A small multi-label image tagger, trained from scratch: norm layernorm.
Rows from block 3 of a small multi-label image tagger, named by matrix and row number. Rows with one number within an expert belong to one neuron, the router's apart. Each number is 128 + 32 x the weight over its row's rms, rounded and kept within 0 to 255. All counts start at 0. Numbers have three digits each.
Before each expert's rows are labels from the 100 images, of 14848, where the router gives the expert most weight on average: "lies over" is the class under the peak; "place" is the part of the image that holds the peak. Only what is clearly more common there than usual is listed. The data: made-up waving flags.
# router: router (model.blocks.3.mlp.router.weight, 8x256, trained with AdamW), inputs 0-127
# up: expert up (model.blocks.3.mlp.up, 8x128x256), inputs 0-127
# down: expert down (model.blocks.3.mlp.down, 8x256x128, transposed), outputs 0-127

# expert 5
lies over: backdrop
place: top left
router.5:127082127167071173154161178104137082165145141140142123104145112150123144182107175127171132141185148142111137107118164109163109098137094106103143109179170104087184070153110140184124194047195150127141171125172120113101131143164130121149149105185086081149092133157164152162148210129086127122103127092219211207187104123093125156115148106107116077121140157082123162111138135114097098124068
up.0:104126128128255129128128122180128128116152128139130144129126197126127118130133149130096128092126038132126121127129119133068125128162126132126127128122129129128128197128136128121130133128136126146128128165129124127126129135166125182129127128086128126128128130124120123128128123124128128127125128132128128184099128128026128109128129127133135120175129125097128131127222127127060156128128
down.0:127112126145118123127159138111123126148125150149136142129124112127139123120046166105129127129128126125188130129174072124167130140143001140124137128129127126125128088154124150151124132141134127088098115123123131129127104134134130130122136123181137114126125114131126127217109043129123129125134129072145000002162233136137119131129255124124137128134108128134130128161164062133126156118128
up.1:129128222152128126130145100124005119126127129129113127129125104128131137104162107089130176145128168130131126129157125128128164128110118116100126089124127128133124111143130138131128134128202128130128255255135126128121126132152129128066141152117129147129127129129155131128191121127128128125136135127127127127128153136120146093129132127127116128192128126129124104123128116128128126128128
down.1:134127118112151114146128126128116129091125126128134127121128145126134127134125112094130133125128130137211128127128129129125132255131142129128127128127129129113128141134112128120162127125129130129054127128127138128128127127216131120142144129136129128125113076128130127128128140115147128000130128126103123000134000120128130127084148124127138128129151128126128119092126141123129128125128
up.2:129143127129115128128130105123152128125125124156127108118127093128121123128134105136128127129131133123127128194129127129128124128119255144129127027173116127123128129128122128129161128129128142122129123124102127129137128126128137127129112255128127115140131128127200125128128255200121162129097128128132135128128130128134128096150106128128135126132141129128128128128124129126131128128128
down.2:127128222128114118128088135136126129144131127128114128132128150130136128128150128128127129122128125128129106128111025128111126157124129128128129128130125127128128119116081120117127127128115132133132136124132126126128118128127098145151110130121119085000124127130129113127128123131127121129128130127127126128050000133127130128130135131135152132125168128128127128123103161135128130135132
up.3:128128128128082138123127128131154130128121128130129107127133134129133126130129167122131132126128129130128142128128127097096091126130101120125130126024128128126128129136000134107128114133129124139128139127130130128128130129146122149128119129124179104154130130132129115128127126126121128135128155128122126129128127128128123128126154149140127120115166078116125117127171126132112128128128
down.3:130112127128153127110166128112126132148121137126208126182119122127131118096096125149129001128129143169131127128125130128142124128124118154127129128130127131130127078143123144202209130128146121109076131107096130127128128129133163057128132136129097123137126123125128224130125129127166130127128126129134075125139134128123120115120126128118255141100134154129130128071213129130128121130127
up.4:119144128155148093121124180143131135128126128193120136128154149128000142140138105088112129127129131128138121218126127126127098131118146125124119089123129084129128116131197106140129145128128124085145255151127087128134128136129128015141000124115131127132128128127126099130143126131133125131141128136128137131004126139127128127099122128132129128127239127116138133137179148132128129128149
down.4:135125128128157128129129128020127124129126203131184124138130154124156114128019122089127123129129128163255096128138129107130129130134113135127128127161106128138128048130106110129166127063128129125099120116129250121141128144127137125119153128139123136112144131122174128151128128156073120148126125129132104135149170126162128132128151146126204128151119112027126128133151129105128115138128
up.5:128127128110123145085125122108135118130129129128128114082126068128142128040127128133123128130125129127163123128128128122126204133132000128152133090089129128133128128123130147127129122128128083130093005127121130162130131128165144128251127128129122133167131139128153140135132120131127127113169126114127125151125093129225127132128180129126068129129129128127126131147128129130127108096129
down.5:141011045128128112127129101129130162132132128129101178125122169132130135119218186124127035003136169157158130129133128132105118122127152125136122122127116128132129071132146107129136126134186128128179128120134076125128128128128142141127122131173123126142175123128088155234119133106169132128120126160131115133136058229128134124127000129126120131121140130128127128119126107105120129158122
up.6:128127128128139116127136130128129127123127128128128105128124000128146098123111130134135143122128134123115128113127128129124128127120130127131122074173128053116128127109135128130128128127128135128130130146128115129124132133202127061128126128117120128129134129128128131129126142140128127154255128115126136121130129129125120128094127128128126127149127194121130230150127127122128144126128
down.6:161134129127115135128127129127129128118139126082159162125126235124127126142129255060134131128129127125131125125151129254128128128128143125139127129128157128129128087112141130125127127127153128119000128129134162128117129087128088128132133134126135212112126129128129123111128123146130129128040129133138128122131128180128129130135130129131122169086145128127127128115146125116126121130135
up.7:128002132135128157128123128128105108193139127121129127146125131132129129133109081062239124129123130130127102125146127191143133134138128131184149132127089128128160151129134128128125127128130128072120108128224123129115136253190121179130140138157129128013128127128128127147126149154129129101126125125132111129147126129135129128106126128126128141126127127139134127128036121134129143128117
down.7:046122066127128128130130106117129129123024128122129136126129129168130142126134022134130176126127166179165128128128066135121128128140141133135053126118140128128128132119082107130011128127125126128255176128128102128131129128127144145132125126118140130235133129128134049127167117134142172124155129118129132107098149041128128122145002129128104143131132122128122128127143064128123128129128
up.8:139002111121133128129125186152149117119141125117102113110146148127127148127168131154126117103135249126134121135209125101119109113128030137128147129124130127129120123100132136121124134135130079128120124128137127086134110177131127125141127131127123220114149123136107127129133183141126129148157125164134144103125130130135133130096126130137150133132077128131133131131002114128116127129152
down.8:128185132146127146118166120129132162128109131111115140128128127123122129130255128185132119113128127129106129119129119130115128136119232140135136125140123125143129138123089106147083128146105174128153129106127255128132128128110066129132133120061128130116094128136127121000234127133210098131136129114133125164121150137128132131203126228129000127129159127128083177128129130121132186057136

# expert 2
lies over: flag
place: centre
router.2:063145133130097125129144109159075166120076144150127207112126199136176121106162090138114130121134096183109142157110107104135148183144130109120180131155128124077171091118054113178093114123102133124138100098120154152194082118106052195154156150105109106159146099125093202165180107198146124120075172150131136098142158157122167133086103117134072110092111163139109105114156125120152111097158
up.0:195150129128131129130166134148137132121125129152132113124233126126127117134131152147015132143095120130089157126129098085127032126136110123138122188128130122127158142128132127130109107123085126126175127059131245129167134075135125120137130128127129125128125135137107134125198128156155127128174151129126129120133128114127109121201255143132128131147069135153122088136121141127129136108135
down.0:116061085132129145000126127126158093109207103133130123099100121129116123125139126134128087075120207131134132131142132119134088111133196153133117071127128168104127115126095045128128125152124149127126127225050024124143123128128113168106116119139133101074116125126128154125104107127146137167127096158122148141135132239139157128101072121121149172128120092129138143134198095175166151156132
up.1:148144162124122130163117164119089125136099165157243122150119122126121107138127116127128126123142125128056138146128181128056114163101128142119157126126128087063143122138125100128136127147125133117139236029167119123146130080109119112134144000179158130121061128135131119139145128080124128121128134127172125156141131122130129152187194129126128140159151167133133147127131136130128130215133
down.1:106064128127129121137117000218125168105076135124074126116119133000129219166107129134140128130130125132131129098136141125140086117122140085255110108124128129126106128116128076149159131136123122126079127141094125183126140044128107130148124146073128128131175108144120154189102130129133192090130129126128127117130120127040146131125050128144128129130163120133120115178118128128123146116144
up.2:137088155128127123135229150157138122134124113128128165184076149169128121095161128075129123126129120128117128129128051138106106152168189081146221104131025154135083129112128156122231128139125174189129135128154127129054190143148128171153146149145129065126128161100085136091128246129129137112081129116150127182051054129128104128128123121112128128111137115121115125117180117149086074164125
down.2:000123114129068129142126133117084131151121127123126128067125067155104157117128163134127166130127126143162121112146128117114128127200093114126127137123128113126131127149130127128128129128128131087176128157171134091149139060128143129128127149129090090135128127127128150127068128128150107140161132163131128130142131128141130255123143129110000126137128123124138133126127183123125145148130
up.3:147087119146122131123124166127151127110128128134120119123129147184112177104129128091094136125130135094156127128109145168104122255045128164129126098127127120079129128195148103132126141111127142101117127132124125125030103201131134104131086156130128122009125124174141123129129147242136161054090125176082130154131153154128080128110110130139205129121162152146128129125144122129108128136129
down.3:129128180144128128097100125120127102138164129127029127111133146128145068214089121130101128107127132126145133128152157108104129127166113127100128138127152122127121199127204102127130123194129118127125129081117126126125112110086128171129126127128132118127129126145096129161081137101134128170128128153122130118141128123129152138133209140128000160140106139129136143199123130130094127144129
up.4:130126130141138132129086121127126127129131130122127125112130144127136156128111144128119117129177170118132137141129133169127135128115172123129128160126155141124132125114128131120255151186104126085119124137059116142123141115125122136088130130233255113103092130096080099122075129128208086149131128155154127139029105051120131029129127082103128128137130123128107134088128119129128141152130
down.4:033124116123133141125156048000135140125129122138077108157141142087161077129162127128131179143126131122119081126155137087140113167125117133129108115118114117128140148046128119189089132198125141169128101128128119228209100134138111030127129107083082128133203174155148162168163184156030122132134122098135082072135120135082117135108120182102138128144122144128121126146139187128121130130192
up.5:128140133126199157134087112128138136011109128129143192128128128145127153139165169133128140128082092111102120135128136128096127129142122128131130131128129095147127188127129122119123148129162128130116128201132126128121101096091123125129131109128117128129172121131157125152104128071138122119124136115079146124128114125128137067128161130105187128090101127128128108153123134108132187131128
down.5:135164128091062141130128129128129179129126103123112143137127197129128131144129127076130124155127132127129137128127125127136121217190221112130153128095201126129099000128109126128126134132055128138125152124102110128132129127122116153126127117129200129094156128110144119130229112127123126160148098141110122127124126071126137142128127128140039115101122119126128129144110127110126110112133
up.6:126026134113128096126146107136126125128124128034125126077048130129150130117168144128129128121128128107123146126120131125119128128123128130132126081121128132113183125133129128131127146116145062131109084077119107112121139128124142112115140119110169134131128128128126152126147126129122125132120126131216194129135136129111132129127129157107122164122123123127097129130128126115131126128109
down.6:130142064159146137121128132071130127135107124131172076152137126122089139126018148122126128120119115131149111122126128155128141139136139127128138110143126123128136147121128130128129127134117196125133141136121134148200089125148132103129097127099091044068128060135130096108098151224130150126127183107098094084151107143128096086133128135127144143126143128078143134094134125116131125130127
up.7:128124107122099132129142140130130128255129127115130126130100133137111127147128055128120125125126230119127127117119137128139153129135120134104052251162130124137128125255128082128134134120080136128080128129139116135136128129124157130131130128128005128142159123127134128121137129098163136241132165124128120134134124127130183133118130120129130151162116154121126130118111129117140119127141
down.7:239121127093129126130093130069129128000103139128128065092158130119128148129148138174110127127126121135136117131139052157103136133089121129102255119132122122114120152068102170127142126116130122130124138130132129118127128046128142126127127128135128133111095128136103162144098142148135115108148118130078128139123095155115116084129131115130125130129140114124139123120173145111126153093146
up.8:137128128119027126129154213155125117131120125170102127157124128127147129129147134001138123128128148128128195117119134118134192130130124128127123136129128127174129129153167024139114167167117127163129125126129128129104128133121129145132128077125129125128140126122123131122130134124137128062109121130125049129128125110133124164134090098174134127129128112128122129133108136182131126154137
down.8:127129157104125121130118062111123096124105129123193077134128128129138070061129126139127128092127121130158092127133077166106131128127128133120139136127216126184082134130054128255129119128102117128107104092134077090125114113128107131129069140071107130192128122128132158127127120140133142153124128129152137126108142153078103128129128125013037136142131128167137056131132060126093128128128

# expert 0
lies over: emblem
place: centre
router.0:150143074151142130143123113117133147035083159138073148146109139125139092217189192196106136143140142124071154101129092099062124123046164193131117126130107124146172111169195104110103136156179059131127166113176110144137117149097146087137132119130122151183168076105086155123162074098185105099138129124115107156166185148193112121177060143134090140106160154129160122127137125108168137136073
up.0:097110111128163139131122105119144129114094136130148110117097130119130127175019138016104138096119128122195124129107109139116138054234132084130128128127137133128167227127072200250176140128126119126118000129165155169130127113132130138018099120123120127130127093093093166146125134184146129128173136142156139129127127135121181128124137112125129124124124130130149129146129136123121127158128
down.0:091129110146111105129135123129123135140127128098134114085118118129068130127210139131050127124148124088049107139115078157212183174117125156129128126159105201128198000132098158126091137140126136137130118127055128158137124121128119129130112114118079204250124123155125127118146128135138129167129059147100109137133097130128100125128167138134127131129117129128134130126136124178114152131098
up.1:129111124128134128128123056132127120130128128103071119130134126127110123127133123124104124128128117146121128127133150126168168131128123120119128035128152120135243176135091128162121117128129126131128000169164124108128137150133133130127212121083134129129145118117102126123148127024127128107121156136128125116128130128115037128109144128113126103128131147130054130115140128145074155128126
down.1:242134119129128128135130239109128120129130069142141128134127128122123060132112128096129127115136127120165131127130126105129082126132112129138079187112148138143113100130208100103192189125161127126125201129131128128106149115128128136129113083121129064133161147192128121142124129129111183102159128142131139102124128128134130128194128136123127130128154124123128130136125129100175112134104
up.2:126102125124135155129177120117080131238145129127128128128146130145114124072147141128125129134048166141121146119127128127128146126130126145129114084113134124139126129125080000096132133150126130145127052115140099131084108140113122112122129137152128113093196109117255127156104084127132096128118126037129125086128121128131065145076172133128128113134143137115129097173165113096112179107108
down.2:149089142096137128035125121131128131082128128138104102168169144088127129099110132141132132059154226125135128129143210162129121154091129078130106147151046128159127093129174165190128119129145138132128128166132130195149059141149132126160129127107114223164098133108123160137101255135127127126115114132137061121115120113132129127151125117125082136127128111148070149104125129133082073130186
up.3:116082155091112127169129124141132125146134125146160132181163044128119136114128106129127126128113098102133126131150133121121141121115099098130136088126127120135136131130129128128153069194122089132125124122168112124150100145134069126055064094092146088076131128129126076128128127128023125130119130042168120129120159128131094128128116076130140118129078127223125159079112125128128117162131
down.3:135147114156084098113143130046130118116150130126128153092128162113136126129148130132111153157125146137130124126133125127146125084134145135075129153123164088136125139114154117159134129120129129123104123134125154147071123119070086128126129112175116133176127126128131155098118124128129158129128118138120132131130132132103182128113127127156125128103120173098141112093099128133126189129130
up.4:132130128134128168152127120122128107039136128132236133068113135131127128142072068133129124128129109132090128123133215127161216116127129126129129160139128156124129110120144134127102146127128135126189128177157150117128137130128133119158124118221128107186135126128127136069107125093120153128131134114128107136127148128121127129128113145128000128049126124128144154117126128084155123173129
down.4:139171131127145123152155123195126128128142126129111110255128123128129207128183137088128052158130127127218120126136081160128122124206087122133141125214107131125113182138148117126136152160147121157129116139131117123128133121134101071136150116107151128090121129130133115130129130128192129053133127120167128049134107128127119170128098114127184130212116146127127125131089115144084127140132
up.5:122124155209100124095134129128037125041130145137126097136087134076186130065143151147148113124132085133208173129129134150126142173255127125116137162125130131132122210050128103127128138106079033116130132125038149174143075127156137151114120154131155020126091128128077134087160113114124125139127176144126098123200172128125148149146112111128127121132135111046129134139127141131133134127125
down.5:127117123115092129126087252125224128169096110098091177127139115115000127128113091156127127159128128138125136181154211114166127128080132089123153127142107110120149096106157115103146124128090128085086117128128148149122137127024134115116125128133115130130201149128120068164103129144124127121129146126178161040135130111147178153112126202135151132104128135128128104109044130130045120146129
up.6:096116131126131125135130126124047128121058126130130185097141152153128134122128128059158139142123172131110099126098131070092127127135121255136128132042126127123120127137126121088158142142107170150131121140117139149135150128255244124131128118129120163053152088108147080101128144128144138130114147113128130129144105076133124131127148188088247132099135157131084124131132142127130116127128
down.6:129207121130127132118116114195198127130167187139139063134127175042119129171134157159159128119155215060081141180131059106132130138110000126188131129130120143157119129117133145123098122128151132138235109082140149135123106124120103086132131127136098111174113130122130130107090071140155098153128128125150188109134124166121133129143115173179143157131162100128116079143085255128128138120134
up.7:142139101128127128155133129128139131127100132165134116174143166185136112109129108132119189183120147116130127123111089140147018123121131125147127130141149120136164111150059112138128128118145129128127090197117140147120047130127122129128135169157101128000130150122199127124138163130127098109156122138117197052144130128161133119132089061089237094126192227181104175106161118140141093103129
down.7:148131130099126130000109126070128123125109145090119118155127120124145180151106186126131129091121173123229130153172133128174154132107128129125084116124130128128137115120128113133127128128129135105178179106149088124142125098232128139111125132124134143141130140130131116140134127113129113163144119132102054128134126013121126131121140132183111149128076105102127000141170122099129104114127
up.8:082027130169132152147128131079151134122128146138129178143128113096121128128135156128132135142143129101200130134131133119099088123089117134126128121190137133136125128129120127126145126131145159124124128097130180125175127132128127102000110128125063082128099151187124131208130200122128094029027114126141134120109074127131047141149127215128116157094123159153130177128125104120141135126140
down.8:143148114089128044097137123104119130169156113104144116128107130191129128127128127127126120060178114148126131144126125125128132130151112132167179134129127108124070124160122121142119127134121104152171210177143102138128138097149089128116123133153225133157127116117122138127143096159128132255182132129174120132112255126130095080114127182126128109144118128080133079128126129201116111195117

# expert 3
lies over: backdrop
place: top centre
router.3:081156145112135134126099222082134084112161123134157119150105123147136154114071198059098158104089123109204141129091124137108133123153123116116114125103142153095122150132153152159143163110165128143118113134119093165105109133087162163122113109170148121155126128141151008089129137135114180146215124196102098117119078127127169136139126107099162103188101102129105158125119174144115174159084
up.0:127124102137126135124123123209129127128201138128129125128125046128134128123139114131080123000135129136158129141130130157109095130145128129129065126128172135135127127121037158128144121099113099068118128117126171126129138208128107148128148224107136162200139126128128179134136129101126109130166133131123124145097129120128135048128123107175110129128129128128127129155124127127099148117071
down.0:117134137151140130135099128077057126139113120127205114000142208151075126127117142128135143136025126124122127096120120119191128123124145122127173158111111128192123131141132144123124107104125167131139127168132109121118138105127179129158123093080114072115122126033132133132127149088050080132128176147142094080118180126131164144125106113124129132127133124000130128102076128136150132125121
up.1:124139152121156199130075255125114121132128128121188128091123055154120135111142196054093124126125097054128129134109089119130147129134061114125160129120139130145124003058128125126140120126125130128134128123129134117128128102128143112132175132130101161141062129125161023128127121145116120128119145122180150130105147125104122140194128127130168129128137137101128123125123138142120125096127
down.1:123129126120000117128144129140184126251129128128177089138128128103135120115142131255125142130136136128071128120120114141020119112178192120114113148048130137070174213128127121129094121134119158128123110128168128129101080128131133137128156131139205124113072146126130188095137128128174143176130158130133132130131082128128110128082155162139129159133128093129127118113128138130137032129138
up.2:155157127099026123125127133191128128092126139135173135065125117127131132126130099128255135089159132131183110156169123129139107145131130151155110130129220124128132044120128149128128128129125128114131175136126119140127129138129122097129045134128198110107156133179117129164110113128130097097128096000128129143111082128086129161128130157118125126157175185129129127128100123128201135137133
down.2:140105115125116121050109145102111058114128090149139180150157159138129178131136143127127130182139197101086099107122148141126138122000123117155127131035130130167128132128092069105128113120124147098173126125112119127150123104124127138142129149125152068255029125133141126152133120131107137128144128255128119137070137089138145116128118094143102128129131142101079152129127128127126133132128
up.3:122123131133129111129113080128143089121106135089197126067114202130149111145155167128103138137124191140101128144134156123065152125158123136130132131127125125127123122118131129076125166238035144127132107120078188179139128135129126107125128077122093145139145127132172159134129099116039081145222129145128117149128130133128111119128122132079134131127127126102155059148128146220129133137154
down.3:130088114131237120120125170128126131114118112153123117128134104131149144129255132124128083122196128191181123162126122122053169112128133115114160128136128127129130116107127135170128126103131138145128133129129070129123115123120129183097117111128058103128117127139125132109127096128113122129128111100128132131130063099149126141097145144121127162134126144128220126097132255002132090128036
up.4:148145135156125128134084218116133129144154082110137127129149127132181126118027125067122098123129133113054158124129115146191127117127127113129124129134130096118127172128165047128112128154114156116133101133126107138129155158132136096112120137128136131117158127106204115137127185133129113142128126196170130042132133120130138128131130123092158160145128162115103110131157144125128115126160
down.4:128178127127122147119204157116122129050115161099095204112171134128134147153128130158111255161139109150134113120153128142083130127144133165160138070080130130149135031121149161132106128107103128108114109189128124116129128134121160131128092128146157173081074090129124124137132033162133101128136117120130122130130128161107140136161153134140148120129131123128131129150175173133136125183129
up.5:119126112130012103098187133119128133128128123155149115129128141128141095132163102126000139117106125104114167114156136117140129060097128119142169127124129127149149018128134080138128124117124131132128138137094129137128139134141134100107124129116101139188099133136149115099120127140179127127220138176114095164125076119128085129129129126167120108134132128116131174140109124125153127128122
down.5:102118132127152129142128126122183119132139139124128125151127156127083127126167129073132128135143033121158138093117132102132057119231129120119000103128152127155153140127130130129125135145118124158111130166125148127098073128119120128128102097188149094115196169135130142123130082156120130137077126090125061073128153128071135114166127185130117176123124122110109128137128137127126124133166
up.6:066076141124065144131131128161133211109128240129171131133099128126204141120068116020127107128128133177134089130124163130130128131122125060146132127163135125127125193156094153144127128129032128145133126132112102124110133116149128121129203109127127127072088128127106129152133104131129098141133131000052145119152123132167128126158099177127099126175127106177124129128146128033129130210130
down.6:139117132103138123167127037121116128145128070123153128123138136129129126073201134102103135147118137144130131130136128131039147122220115126128138124136195128147124129133173146136141130129134154128132123128021094147203128123162118128152128121040125196210130123127144150129131136198125162129120114238128148082142127134127124149127051140124023124128129064140128100127147132131128138067125
up.7:122126113128079109047212126134130131142145129130212120130105102107028196123142112127255131127118154111127182107131129116129096122103102143129137120132157130118126103104130120091127129106128128129127072176109120123157137130129128133127128131126178128091172162134123084080126140117146182124095141128120091131110109128127129123147071106127140129136136139139125144115125150129133130090130
down.7:212134149048121141144123127133251128125122129174135149123119118128094030129151115185113128147103131137128124149127105129255128081127140123129130122103118126123130105208114128166106043129143126150128109115125201128122125119139129123071129134100125093156122128138075124121081128134118129149128131104128131128135255128121112127122190129010121057137127140137127186117132133134122116135124
up.8:140129115157148148128161126128128122128093126135246226157129078128136050137126078127129140130133128123157160214146104124127138087164123135111123107143128252006130138116150135153103128121130071120120105073141255137128135120114129152094129137022163133114056117133127128160128127095128127034082128147125087130130128127113111127125129130128255166127094128131128115099092078155119122173132
down.8:134123130143125119094141137129129123138130128119127000145129134098079140128145133132128108129136145131132115120097124128128130255121183127102107126118133137129127166139122143140147128086126132132125155126131127127111133128116132099128099128177141094127131175119132119158127128130125095080194186132131127224130142196108134130155220142127113125115123137127127129129113131143139113127127

# expert 7
lies over: flag
place: centre
router.7:141123113135213145114145149056105129062125139143096150071120129145141116198159148138159207146111109125176139193107149133066195164112146134138141128124166130102108135107148147094117150178064178164145120114096117124104132112074127143115103125153121145161104085141117223166073097173165134113144131149095171109203153111105144113118169151123152134156116136098073115163106147111122137087141
up.0:125128114132134149126122130111115120099183120127129104177095150121132127061115223098116084120130114132105106103078226111068106095183126140128143123129117129143125114133122106114187076143148157128127120130129141129131182140117098129118132180147128099128127146155131132130158065136175167146130133129132121124127136124128136156127128132117136127130132134128128115157071071126126119143156
down.0:211225095106139129123139159124124129080132128127119128137130173127128086249081108106142151127112129123133114129255048140127146217122124126137137129128091127149122152135115130128120120159170131122127102126106078134089069121152164121135168079128126156119136128130061133124050140077132128126125136131149129127118057179121139114122137131099127133139158131112182129077123111134125133128130
up.1:037147070125208198124122128134126126152152191126127125133128129210217122095117127042136138121108157194152145133139142129126073136125122135100112143132129068105084128134052122126049136121118136128064122128005134144128123128128123067135127150128123125125128113128116124169128078126128126128148130196122173128105087124113128165131130140179135147128126124111130133128143131161105137126202
down.1:245176191080045129178118128139128152128027132132162138129135065118143090214069134126127183126134127113091135122122110130129129204129128116128125128137105131126130152135148141129128125120128172127127128080249138104142178105128128127128119128130120123128130105130155125045128132127140131150113131152176140127128138123143124082129127125092126151128127122125014078142067123116174127128106
up.2:117128094140128129129119128094145141133129128109126134132127128115152131142000171128076127131138119130165159129085138087128171092154175124113127125171130126122124126119152127171122053035139120160127069175139180194112124129135093127127140140104176122132089134131135177127122127230112128098102127121136128096130104083127138126155163125111131128127135147128197125129151124091116081153204
down.2:192132116130119128128102161126075125120132131129120126197089177128127147063125098132129125160092133163147147127168125131162188129128124123111184019128124139131133129127126118119123127172138131121128129124129077125110132142146170121148115044130119130119120204204172121062097129092165144144128129147129128127124200104115131123129133136128117170083157141126121127097126157140119125129128
up.3:204085130136123125101104087126079127120128128128132128236128124136216107128128156128163140130120127140146214127115078129219128127128132127163132109229144133132116171129110131144125128122127178157129000219230134161123124118128113128127114207127129103197128145146129131136128129119129124063150095141131116206139121127126127129128130127134119130107126128152234129129128123099128128131127
down.3:118128136165115137063134128129113121137135160128133099127124106185123148117123128124137141125112071126134167083126101003128123128065179067088159101114147129098115114127154125127196116128153062132142145140071133123099079144155134136127102114141040151131135176123140128135114209179123129190148137133164127017119177139144127137173129136133126128128129183177075129142126171136113131150128
up.4:197126075113132147090130140125090128103117134133128140129129000200139123131102119083183140122134019116124113151132128145126128126131126255138046134113133123127127116129126126120140129135125130156119157133126133116122139123140126170099164118128084128129137153139128125086128162129128198133158100151128067130151132139139115127133167107113131121113140118128244124124124128124096131139131
down.4:113128130134110082159124129139137147115127128103132128124135168113139119061122127128076132129135169129154129129145218155123069127118144088124255128121128124128127151128130130120127172128128128066150065132140128127137117121129125114140129127128166133128122126130127128129129100122124089105096146128142173127137131128128128133094080118175127124126129159160014111163121176129156127127126
up.5:140158118067128126125224169109188133129100125128127053126161097093089136192134134131219122038129114107126112128130153123124133129058125105152173120186128113107135128131220119128169124122136111125121153127129114129123092124130184132096129144186189114128125145139130132154133147111143123096002139077128142157197128129141141128132132128182128161117128130083131118137128130114128126128156
down.5:113124110130158127131106164128120157131180116130180128177127164124123136127133129130145128127126177123148129026130098118106129195128128096136128088136131127148113124097000126128132127128188116139131150052127134141123127155113128129228085105125120121098129129134107132171155132071087126145205139125112127128123142158139129111129170082122199076108163076194222126133108133043129130127132
up.6:128128173135115178125144112141135177124090132124157134128144128203128143131255142130128155128131142136142147131127128115127128125125199128124096090068167129126123153140112075128114118175128115127029003132099074094138128128131119113197114128129128120132128127139172141124110127117078131136122129128096168128042128128117129115129115155103123129103097113077136141128141131118099135129114
down.6:124133116206149125129128122102140128128037030183062129128186163132131110152110166129033128140128085147113133129090126171137146109109100128152120216116095128127128077193128153130158153110122123125125236169153141124126107128113128148125133125241124134129122098111135107128144152126123126168115127131154128119122094114130128149112149134125129120164128135138134126089128094159147131102120
up.7:126129129145128128128128137130135129033142128151124128158116134128129135127134110000129128128130127112069121093117134137092128128141132128225123131173155131104126119128120147130131220130129126136116143088129126140131128128149125159148132121119119134147129134124128144150129095137128132120132043018093151128189134149120112128150089130114074127125130068125045125129124129009106135134183
down.7:133132120163133126122134145138129130131110101089128146122122121149128109137129113133131129101127165143122065254165111126122108121129161130136128121128127128129128127129132129127099119168122144131128131109113125062095077136143121131143035124127128134127127125108127139128154107131146047128129161141108120138124139183102118124122127129110126120125127142085205084142136130156143131126124
up.8:132079160131040157126123097129076142128125125099138083138128113118131129138102118128132130041127133113088141131148147107123128085095167099129173128174143128106131135135130129134096143117168137128130142114131131136125128081138115125079228126130051109155130127127140140131071069130130133134164235135120102128135128125150132098140187128142188131112129140214128090128088127128255129118129
down.8:146137158128211142097135133180109120103127128121128129195134132125126128126140129104082128125165128128193159127057141109199121128163131121144085129118193092059188150160130086129152128123128095104129128127180127130162142133086129129128059198210141124163108130125165133130094131080116090152126141127129057113129121115128112171128189154127106128129103128077128149128126132131127144118125